{"model": "CTC audio transcriber", "time_shift_ms": 50, "hop_length": 160, "kernel_size": 3, "stem": "single"}
Rows from block 3 of a small CTC audio transcriber, named by matrix and row number. Rows with one number belong to one channel. Each number is 128 + 24 x the weight over its row's rms, rounded and kept within 0 to 255. All counts start at 0. Numbers have three digits each.
After each channel's rows are labels from the 100 clips, of 14976, where the channel reaches its largest size: "loudest" is the band of the loudest frequency at the time of the peak; "peak on" is the class under the peak. Only what is clearly more common there than usual is listed. The data: melodies that start on their tonic, played by one synthesised instrument.
# filt: filter width-3 conv, dilation 8 (model.blocks.3.filt.weight, 128x128x3, each kernel summed), inputs 64-127
# gate: gate width-3 conv, dilation 8 (model.blocks.3.gate.weight, 128x128x3, each kernel summed), inputs 64-127
# out: residual pointwise conv (model.blocks.3.out.weight, 128x128x1, transposed), outputs 64-127

filt.95:166118157124086169102139129130162110129099125113142131086143111126129088031160137141159156138115121146173132116149139092125123093163123135121145106149148116099130122124128097139185137119119136
gate.95:140133202170161157117108121131162126121122146110162141126144098157146120086112144159156125144162095150132132141126139128101138067108078147119082094126143124094132134155136142089134122156111174
out.95:135139109112110129127114114079141116126132074120130123129090131144133138125176139100161085155141111108124102109125129147153156166096127101105100073135098133146091144119138118107111126165144088
loudest: 500 to 1000 Hz; 1000 to 2000 Hz
peak on: D#5

filt.124:112143118131085129131110099131160208134128149111154145088136149156133100097115149122123146100102144101147116143074149115106104122187118138112120132151149115169123081105106115130160163119116104
gate.124:098173146148122149136142125080207108124106110109158141138144147157165084115128082132141111157128113163128070111134157145155124116110114146105100122132138159120134102130143099103164136156126130
out.124:151133056135153108104167124137110130129123148121182131149136155137126124140101085152096155142090157142127108140148098112078099145167128138118132153163151144154128148137125109141140141113140114
loudest: 500 to 1000 Hz
peak on: G#5

filt.11:180136146148130134129106139094192138130108126112150134112123185130140117073136144123142125140153145118127139083113157148172157107116136141076127107170124126129126178087100149106138146137124109
gate.11:113142178161093147151124144110171107102134116104127146119134112154147133093134136146131090133114162159157159128152165130116152099074121160142157179119137165128146102056114111099145129166119115
out.11:124114102138147134094143122134101108114104131152128147122100137170129125123107103119126151102135129123119128140142086166084049148129137150159097148083111135172137120164128105123174065102139130
loudest: 1000 to 2000 Hz
peak on: C#4

filt.42:162165126096125111136149107078188046130126115138146137137140118111126141126154129129159046144112118139121034178147141143105141128081134121137130141123120130125128091140159103103092114139070157
gate.42:072140174130129150160121173095113119129129123116125111131131115153162103094139102114128133117171123145139162123128130155157137097160115170128097137122133127144151130130130135105152152159211163
out.42:084094157094109138124099146150086130110155136095161128084125100172124129114139109128140115127152111147146183089115110146149118102105119143109072088128142117163117086157102119141104142120154130
loudest: 500 to 1000 Hz; 1000 to 2000 Hz
peak on: F5

filt.119:148126121119107121132174138130094155102109081147117070097107149127128197141148157124117109139169150110127138077066086179148136110154175132073134112099126088136121121177151114114151140145146116
gate.119:092128153130128156159142159103117151148138132096122118086158124115138154088146136102131030121146140153136109094126125166154120095123123142096162099133164127150152152112103113101150155160157143
out.119:118106123156138097108111129183131154137131125086154177120135122155102099127090106130100192111141100102151152137140145074099117146168079163108097139111093099117128117143126149125122138066170113
loudest: 500 to 1000 Hz
peak on: A5

filt.123:120131143167096051127142117142108193118135146156114110164153131170116165172157119083119118135104116135109160114161084147105125115197149124125112154124125109139093084133154111114155106096063116
gate.123:073182154104095166162154127071170137152136134109150131096145122152146136107157111124166093131154141149140106138121155130149140083116120147112129131148163155144152120115101110095149161159149142
out.123:092162138128166152140170148103136094102099110089172094132117166134154118108148150124106132154118155131144121120115135120114126162119143111161170134135106127076153148114128111107081167141175125
loudest: 500 to 1000 Hz
peak on: A#4; B4

filt.101:154107118169120128106110139136134112116127074146113139149134085108097194152095147138128092103127107136165112120147117105098161141128133139112092105120108110132098126123129197108130164098088111
gate.101:125149116140110141160117119085155140141134123125153167135131115115141153132148150131146103151124150153161126142095124145130156134161154141090150104147147133156144178123110187085155161160178122
out.101:113073129128105123146141119145140155095159101109149061129180164109109135125106093104140118117169177120163147126136157153147173114150101150131127180177165094124085086130131101145129128124113141
loudest: 500 to 1000 Hz
peak on: G#5; G5

filt.88:149135130063133121097164131181121125116132113132133101050123169094123161154129138122116207126103135119116113069108112175093147135141102116124100095132131110150119107153091064153098135118134099
gate.88:112171161099076156177154166122133157144158156094169137120149123131161134085136166131148114149156126142131098097122138169138143125144131148131151116145157118179133133097130123119135159146147144
out.88:131107081136136127079079106122084124125120123135110208140093116147117125131116143127127114078121143119125130167110138091134121164111121117124124148105081123126174137141127147113133134082154103
loudest: 4000 to 8000 Hz
peak on: no note

filt.29:110128141196145104122124116136099130108142113101156157147115089136132136099127107112101115124138131130124131121138080124204147116085115132125151072120136162141092153157124133142105078098114167
gate.29:124186133112109131151171134128144162156147149153136129090166105112158159144157142174168098126134141156159137161109126122150153107099123145047141084173172150148128089143118134112134145141116142
out.29:108168122131109131127161148033137118125115120128148122137128108135172130129108140106165114124131111118107092142132209130116126138143138099115161165101117133072139135109084140133132169116137091
loudest: 250 to 500 Hz
peak on: C#4

filt.53:074144197116135157126144126171118112116127138147170124105139117170136169147147095141134117110145115158140104189091118139192133105131156150150115093135133130122134150129149155134096112148167186
gate.53:104133181118079153151097142115155106152130126102162142110148140114141126135160145142151108150137107145121078147121138136126139132169147142136139108160164156154154141073083109115155126158150155
out.53:127116141118124141106099104103123116137084157102168214126103073164153104103133143131130103118109142123138156129122144093144115110099124143092108147087130148188180150153140115111094108100112110
loudest: 250 to 500 Hz
peak on: A#4

filt.113:108119121164110150131108125137139199123119124120191143120131196120091113142161131128115176102149153115139162124146153135153086123187155139117149148155131156150144156092144146115162102086136148
gate.113:092160171122112155152127134072167139155138128072162132122169107117139128110167126140158125127154136151134095137131158154155145118133130140127142103159161139158148116086122157088152162164150152
out.113:141123147147137099132174142188127180114132144108085116154143096151134123116126133116133152127142149122088132100150146144100129170083105130173131157139134131120121116080146123152143124148087116
loudest: 500 to 1000 Hz; 1000 to 2000 Hz
peak on: A5

filt.121:127143142158120134153102159133168120138158180124149124093120143141157139116100162114146133150109134152133110086127123163110133107103114119159071157121107121131140095145098103120117160148116146
gate.121:141134166082116119124129082114195086115107103125148161117139144134137030110128109136168142130146153150144145151088146114159143128156128147076147122166128109108124115117108126113174112140133154
out.121:158148101119148096125163124111118124128143124136135099139162153120122119126116121129086160109118174158161112159132135099151151106150116114122137149147132118069114146136177117131172152110116106
loudest: 250 to 500 Hz
peak on: G#4

filt.79:108175124133147121120163068101096089144140172144131150133120137155128075159122074175097116120170123101136129139153140186141147121091166110149191107104140167146135200131104154140088137175154137
gate.79:099152172155113132165119101112155149143142137106144126103155132136171114114150121119150120147137148160143144108140151153129146115175136151140127118148132133149154135118096129094155152158175131
out.79:161136101122112125140147151163097116175157153119116154123113120077158123108125121100112145139125136151085112101118070087114137115133120116090100071119106088153140111155113136151107080114104109
loudest: 1000 to 2000 Hz
peak on: A#4

filt.51:114144162140116122114134136114131112144115127112182102078136141147117143097159139157131109104114124156118125151104137114150129095154136131157131154122146139130174127142108085098081125149175157
gate.51:117127117105134149171082103107127169150151138098168147095156110120146109123126107116128112120183158144161103203133102134125158113131132139104123103146167121165112112102118150112180144111144121
out.51:123115129107119152132078104065147076116119099124101128128118133140125125124129149139117117132090097125129112133118179112121120181117136101145167159124143168110144161071103105122134154122124143
loudest: 1000 to 2000 Hz
peak on: D#6